{
  "horizontal_flip": true,
  "arch": "efficientnet_v2",
  "norm": "batchnorm",
  "kernel_size": 3,
  "residual_init": "none",
  "muon_scale": "match_rms_adamw",
  "adamw_lr_other_params": 0.0015,
  "batch_size": 256,
  "epochs": 33.3
}
Rows from block 14 of a small image classifier, named by matrix and row number. Rows with one number belong to one channel. Each number is 200 + 20 x the weight over its row's rms, rounded and kept within 0 to 999. All counts start at 0.
After each channel's rows are labels from the 100 images, of 14848, where the channel reaches its highest value: "top examples" is what is common among them. Only what is clearly more common there than usual is listed. The data: drawings of small networks of dots and links. In brackets: how many of the 100.
# convs0: expand pointwise conv (model.blocks.14.convs.0.weight, 384x96x1x1), inputs 0-95
# convs1: depthwise 3x3 conv, stride 2 (model.blocks.14.convs.1.weight, 384x1x3x3, trained with AdamW), a 3x3 kernel
# convs2: project pointwise conv (model.blocks.14.convs.2.weight, 192x384x1x1, transposed), outputs 0-191

convs0.16,196,195,164,210,210,193,209,236,194,195,220,223,191,261,193,222,221,184,191,210,154,165,229,201,208,218,217,182,180,189,202,186,210,168,193,180,208,237,191,188,231,191,172,212,231,194,208,223,203,225,221,206,214,197,210,193,195,198,218,195,211,229,185,163,194,174,211,168,217,204,231,190,173,200,200,199,198,164,230,216,218,174,192,170,213,196,176,227,181,214,174,214,226,204,195,185
convs1.16,205,197,185,211,203,152,171,199,194
convs2.16,217,187,191,192,171,229,217,210,171,209,227,186,231,200,236,175,214,220,189,201,182,222,170,188,211,203,211,190,182,175,189,184,165,179,199,199,145,220,165,213,194,183,196,231,227,231,212,205,228,216,208,202,204,229,241,219,183,229,204,241,228,216,180,203,202,203,190,188,170,203,202,224,198,197,211,231,200,202,194,191,198,212,171,201,192,201,204,236,187,200,218,199,171,169,197,257,236,197,221,219,223,186,201,166,208,191,227,188,194,179,212,220,212,192,209,152,210,201,178,199,178,209,166,166,196,205,186,200,206,186,183,193,210,180,201,213,185,208,189,219,202,179,183,199,169,180,181,240,210,181,188,180,188,180,196,234,197,192,219,195,179,230,239,169,200,183,202,186,218,190,176,202,181,181,194,210,208,181,195,159,219,226,189,189,210,170,238,230,228,171,210,181
top examples: star (28)

convs0.361,185,184,203,208,198,222,164,205,210,183,215,226,199,187,198,153,200,207,213,209,199,208,180,201,199,212,200,176,196,193,178,219,195,200,191,202,182,144,229,235,220,193,190,220,199,189,204,214,190,183,211,211,245,190,180,208,228,149,184,158,200,202,186,205,202,202,176,180,203,238,214,213,170,230,202,204,233,210,227,199,171,215,156,195,220,170,217,169,191,224,177,186,184,193,196,178
convs1.361,192,205,163,194,168,224,222,200,201
convs2.361,195,212,175,189,189,214,190,198,220,221,193,208,208,217,234,178,210,225,206,197,161,229,173,205,211,178,173,222,181,199,192,183,195,221,177,220,190,201,180,222,225,226,196,212,204,188,221,182,205,180,187,206,205,166,177,191,207,193,201,199,190,183,186,237,184,178,218,180,226,233,183,208,212,194,153,222,188,180,194,167,198,188,173,218,206,196,153,179,181,201,226,187,199,198,165,193,227,187,199,205,201,186,158,222,202,181,199,188,229,198,192,217,238,204,183,214,193,212,222,214,182,203,200,202,173,219,210,201,237,222,200,160,210,223,198,195,228,206,182,181,203,213,213,205,158,213,193,213,199,183,203,202,223,198,204,202,231,157,187,217,181,230,143,175,158,255,237,238,196,204,184,155,189,183,226,168,222,207,201,176,212,231,205,218,188,194,190,212,186,215,209,193
top examples: laid out on a circle (100); eight dots (55); loop (28)

convs0.5,213,194,231,209,203,184,220,217,202,205,186,236,180,181,196,161,203,194,196,175,188,214,209,188,197,196,199,171,212,228,161,201,199,210,175,162,224,195,233,195,128,230,184,189,220,190,213,189,216,206,211,205,214,178,179,193,233,168,178,216,215,203,176,174,206,238,190,231,177,199,185,196,205,198,204,202,220,228,206,185,216,187,208,208,201,199,183,186,194,187,237,219,162,233,203,182
convs1.5,161,199,164,198,203,216,199,212,182
convs2.5,203,179,192,179,188,175,250,174,226,208,210,202,190,216,247,200,205,165,177,222,188,220,221,188,218,204,181,203,170,200,198,201,171,189,156,236,195,188,186,205,234,207,226,223,233,206,187,200,196,210,197,229,221,169,218,182,200,174,155,174,203,192,199,204,194,184,209,180,191,207,201,206,171,204,198,197,207,177,210,200,252,194,188,215,179,218,175,204,183,204,219,208,196,215,179,198,260,215,186,212,194,194,185,194,215,156,177,245,215,216,207,211,226,206,224,208,234,214,203,167,202,176,202,218,182,195,211,253,221,195,181,191,204,224,206,177,211,195,201,215,188,161,210,204,190,229,186,209,181,227,223,174,177,181,198,197,183,189,192,170,209,213,151,202,218,191,208,207,202,195,199,190,228,172,199,176,210,187,198,213,218,197,205,180,192,168,246,208,161,194,202,231
top examples: laid out on a circle (99); six dots (70); ladder (35); kind: two groups (30)

convs0.10,212,222,195,193,226,227,248,211,190,213,176,195,186,191,181,206,176,208,186,184,213,161,215,219,212,205,194,217,214,198,225,180,195,186,185,190,200,186,202,202,222,211,176,198,187,230,153,185,193,201,211,181,166,200,200,200,198,209,191,226,203,178,207,179,203,197,214,168,197,193,200,273,231,194,220,196,161,208,204,191,215,176,182,229,213,181,235,169,192,241,205,189,193,195,209,242
convs1.10,209,169,182,174,197,203,184,215,168
convs2.10,169,225,187,171,204,199,176,213,242,193,202,192,201,208,204,213,203,203,181,237,209,182,168,191,176,173,226,177,219,193,213,213,187,239,211,209,186,187,204,214,185,241,165,170,182,198,177,241,191,174,228,161,196,225,225,199,185,186,211,203,228,238,230,207,199,177,194,175,177,202,204,185,190,228,222,218,181,230,181,188,181,210,206,202,188,188,214,189,194,174,177,238,174,186,204,206,190,198,184,211,200,206,224,185,200,221,196,197,194,187,193,183,186,177,227,193,170,202,176,213,191,262,197,217,217,194,208,174,169,213,199,226,188,172,209,237,174,216,183,189,184,198,174,187,216,201,192,207,180,182,177,189,188,209,221,177,213,246,237,201,215,196,186,175,224,183,214,244,220,188,196,162,189,238,199,180,194,196,185,213,228,214,199,221,195,189,223,184,224,170,186,162
top examples: laid out on a circle (99); loop (38)

convs0.56,193,211,187,151,215,172,197,197,186,202,218,189,210,179,217,163,172,205,206,187,222,201,182,222,192,217,195,176,203,196,173,193,168,207,199,182,211,210,211,177,200,211,221,197,181,193,213,256,141,233,207,215,203,263,173,203,189,176,184,218,180,226,198,228,188,208,180,215,208,211,198,162,183,191,201,226,215,214,206,196,181,196,233,175,220,179,206,196,200,194,218,179,205,189,217,220
convs1.56,194,212,178,186,202,220,219,166,228
convs2.56,185,185,239,165,191,206,188,196,209,176,206,208,184,235,226,164,204,189,188,199,182,252,220,190,200,174,190,188,216,212,212,182,180,230,163,217,220,211,206,193,180,231,190,214,197,193,220,210,170,219,226,209,195,183,203,211,229,195,200,217,195,211,189,243,197,194,199,180,219,214,177,227,206,152,207,200,198,214,223,214,210,194,214,213,186,220,176,216,219,176,222,203,190,186,216,206,194,197,191,210,228,232,186,161,187,183,199,198,223,191,180,203,211,209,215,202,152,213,179,199,198,202,233,179,187,226,182,182,208,219,197,243,162,209,207,193,187,198,260,220,184,222,198,208,183,234,171,180,172,218,209,236,183,191,202,214,179,143,161,205,200,200,191,192,240,216,186,231,227,214,186,204,182,170,220,193,203,196,179,211,175,232,192,189,196,244,211,208,202,201,198,175
top examples: laid out on a circle (100); seven dots (50)

convs0.91,184,175,205,196,199,219,232,222,205,203,193,202,226,208,197,225,186,192,208,212,205,187,196,212,188,215,236,228,177,205,238,205,219,219,241,212,182,232,161,187,205,185,208,226,232,211,187,161,204,198,180,141,238,181,160,221,188,207,180,197,211,205,180,214,179,193,179,190,203,202,187,193,175,213,151,215,204,179,212,186,203,174,219,210,228,194,185,181,170,213,185,202,199,230,210,197
convs1.91,181,202,163,201,184,235,215,196,189
convs2.91,202,194,186,187,193,205,184,226,197,197,165,208,202,183,193,190,206,189,202,208,215,220,188,207,188,207,183,179,211,217,226,230,216,190,212,204,218,211,231,194,234,183,178,188,210,192,206,232,211,161,193,205,190,167,186,182,175,197,211,196,218,182,201,172,190,165,203,210,226,189,194,199,221,239,219,189,198,225,212,210,173,182,216,223,187,199,196,178,195,199,186,194,227,187,226,165,160,225,217,212,182,193,210,221,184,197,232,194,192,175,177,210,216,206,192,155,212,180,191,217,174,214,199,221,218,131,207,199,244,204,190,211,187,230,172,231,186,203,254,249,192,234,207,215,225,211,179,192,181,171,174,179,209,228,186,193,221,253,224,197,191,155,187,167,201,200,191,211,213,196,234,173,180,217,206,182,196,237,206,194,217,226,212,214,225,205,189,186,181,202,185,219
top examples: laid out on a circle (98); star (28)

convs0.340,173,176,170,211,217,203,201,199,206,214,191,186,197,197,177,229,198,207,219,197,211,174,196,194,219,206,231,189,188,176,248,169,183,229,196,216,175,209,207,203,245,224,196,210,200,223,187,175,180,204,186,143,200,194,229,189,196,218,220,232,207,206,205,184,187,220,215,165,229,213,235,194,206,198,224,194,226,179,168,180,215,178,179,213,176,192,162,190,180,214,214,176,207,183,204,166
convs1.340,209,208,207,222,195,150,188,185,194
convs2.340,215,249,205,198,165,204,180,175,194,207,222,208,175,172,191,226,184,196,202,233,226,225,170,166,206,200,196,212,223,216,196,196,217,223,196,179,224,182,199,223,221,167,237,198,184,200,197,190,236,201,233,222,177,199,184,182,208,187,169,196,219,195,215,200,181,222,209,207,201,199,166,190,226,183,219,199,185,201,225,222,228,193,241,183,195,193,187,237,217,189,204,188,202,222,224,219,202,184,226,183,186,173,179,196,207,197,191,175,169,179,153,230,220,191,195,209,203,187,194,203,219,222,190,156,195,224,211,194,185,180,234,208,215,225,193,187,197,231,203,189,238,213,173,240,222,199,220,204,187,227,244,218,216,213,185,182,207,173,210,215,200,246,223,190,194,186,246,196,189,164,170,217,191,218,221,173,208,207,205,188,211,154,198,207,170,189,200,204,175,208,193,190
top examples: star (74); nine dots (54)

convs0.290,179,230,202,212,200,221,192,206,198,204,207,218,213,213,223,202,183,196,183,246,219,230,245,189,169,213,201,241,198,208,207,181,216,184,225,193,226,234,190,207,205,156,196,190,206,189,243,214,209,193,214,168,204,189,191,196,223,182,234,222,172,226,177,199,184,192,204,171,194,195,176,173,200,200,163,220,181,238,183,199,230,215,210,203,194,226,222,163,219,211,199,208,178,192,229,196
convs1.290,201,186,195,179,179,171,194,171,173
convs2.290,190,199,224,226,226,192,184,191,228,183,181,205,233,185,219,195,200,183,177,181,201,159,152,204,220,236,166,219,210,211,183,190,233,189,213,235,212,177,206,227,183,206,216,208,216,198,191,215,208,208,172,210,207,172,202,180,237,216,192,187,204,176,208,199,238,247,202,228,171,187,183,231,204,174,186,203,207,208,184,254,183,196,189,212,226,199,227,199,224,214,176,240,232,192,179,238,187,228,178,201,203,191,191,174,183,232,192,188,207,203,190,226,235,185,241,191,208,184,218,213,203,212,198,225,195,193,229,190,207,200,243,176,190,202,173,187,150,201,193,189,198,198,158,191,211,202,191,196,172,206,196,193,200,198,207,210,185,208,199,223,219,244,207,195,192,218,201,222,191,168,214,182,217,188,237,196,235,206,203,198,217,210,168,195,182,185,189,209,187,177,184,158
top examples: laid out on a circle (79); random links (44)

convs0.108,200,241,181,192,171,181,195,199,230,192,206,157,217,195,226,209,229,196,168,199,209,189,241,224,180,235,217,213,153,205,246,226,183,206,211,171,184,205,200,199,224,219,192,186,214,192,203,206,198,181,176,227,198,209,203,227,205,228,207,187,220,167,161,169,190,227,191,190,220,216,227,196,215,197,194,182,203,195,180,209,214,189,188,217,205,190,182,172,223,186,179,186,168,217,224,183
convs1.108,206,217,211,205,228,233,209,231,215
convs2.108,191,192,205,174,167,181,199,171,208,190,197,191,215,196,183,221,222,208,215,191,194,196,205,185,242,211,203,182,213,204,177,211,182,203,196,203,222,222,204,186,221,205,181,177,223,217,218,185,190,193,151,210,180,204,164,219,194,190,201,247,240,204,252,206,185,158,175,194,171,182,189,201,207,201,203,146,193,225,254,195,228,206,183,190,178,194,217,179,232,206,236,222,203,209,235,210,177,156,186,215,242,211,214,241,227,178,202,192,156,178,179,217,196,184,192,228,206,209,182,195,208,226,162,175,209,209,202,188,177,208,203,187,152,207,214,215,190,205,217,178,181,183,205,225,192,186,191,214,215,178,194,194,201,219,202,210,206,221,183,202,195,181,191,221,220,196,209,187,185,211,199,243,188,199,162,165,175,219,184,217,236,185,211,197,201,194,213,200,180,222,189,197
top examples: star (67)

convs0.273,192,193,197,217,177,187,178,236,181,173,224,186,219,205,160,233,185,217,189,213,200,184,174,189,194,180,145,192,187,228,247,198,211,198,216,195,190,212,195,196,200,196,220,236,233,238,183,205,190,183,172,202,213,180,207,195,211,196,207,223,219,205,222,182,199,214,157,169,195,213,203,168,244,179,203,208,183,219,191,225,176,178,205,210,199,227,196,172,205,187,219,174,220,206,217,216
convs1.273,181,206,216,169,194,192,217,186,162
convs2.273,220,230,203,226,225,187,242,231,201,213,174,213,220,212,202,217,174,224,202,178,218,190,179,196,225,192,181,216,199,186,208,215,186,192,215,223,226,176,197,232,184,215,206,191,217,231,218,214,194,218,239,219,200,225,202,246,202,182,217,176,207,166,171,196,201,205,199,198,166,181,208,224,189,217,197,189,203,173,213,193,242,195,197,197,213,188,205,214,215,187,158,226,179,196,216,208,204,241,210,176,181,201,197,187,174,191,187,179,201,195,209,193,183,191,187,216,188,184,192,206,186,163,223,207,199,185,228,159,210,217,206,227,194,203,200,169,165,201,200,220,226,221,233,191,173,226,192,186,207,203,220,172,181,231,231,180,207,190,172,204,181,184,161,161,187,214,223,150,242,206,196,212,195,204,178,197,200,212,171,218,251,210,198,229,205,230,230,199,193,236,174,209
top examples: laid out on a circle (91); wheel (34)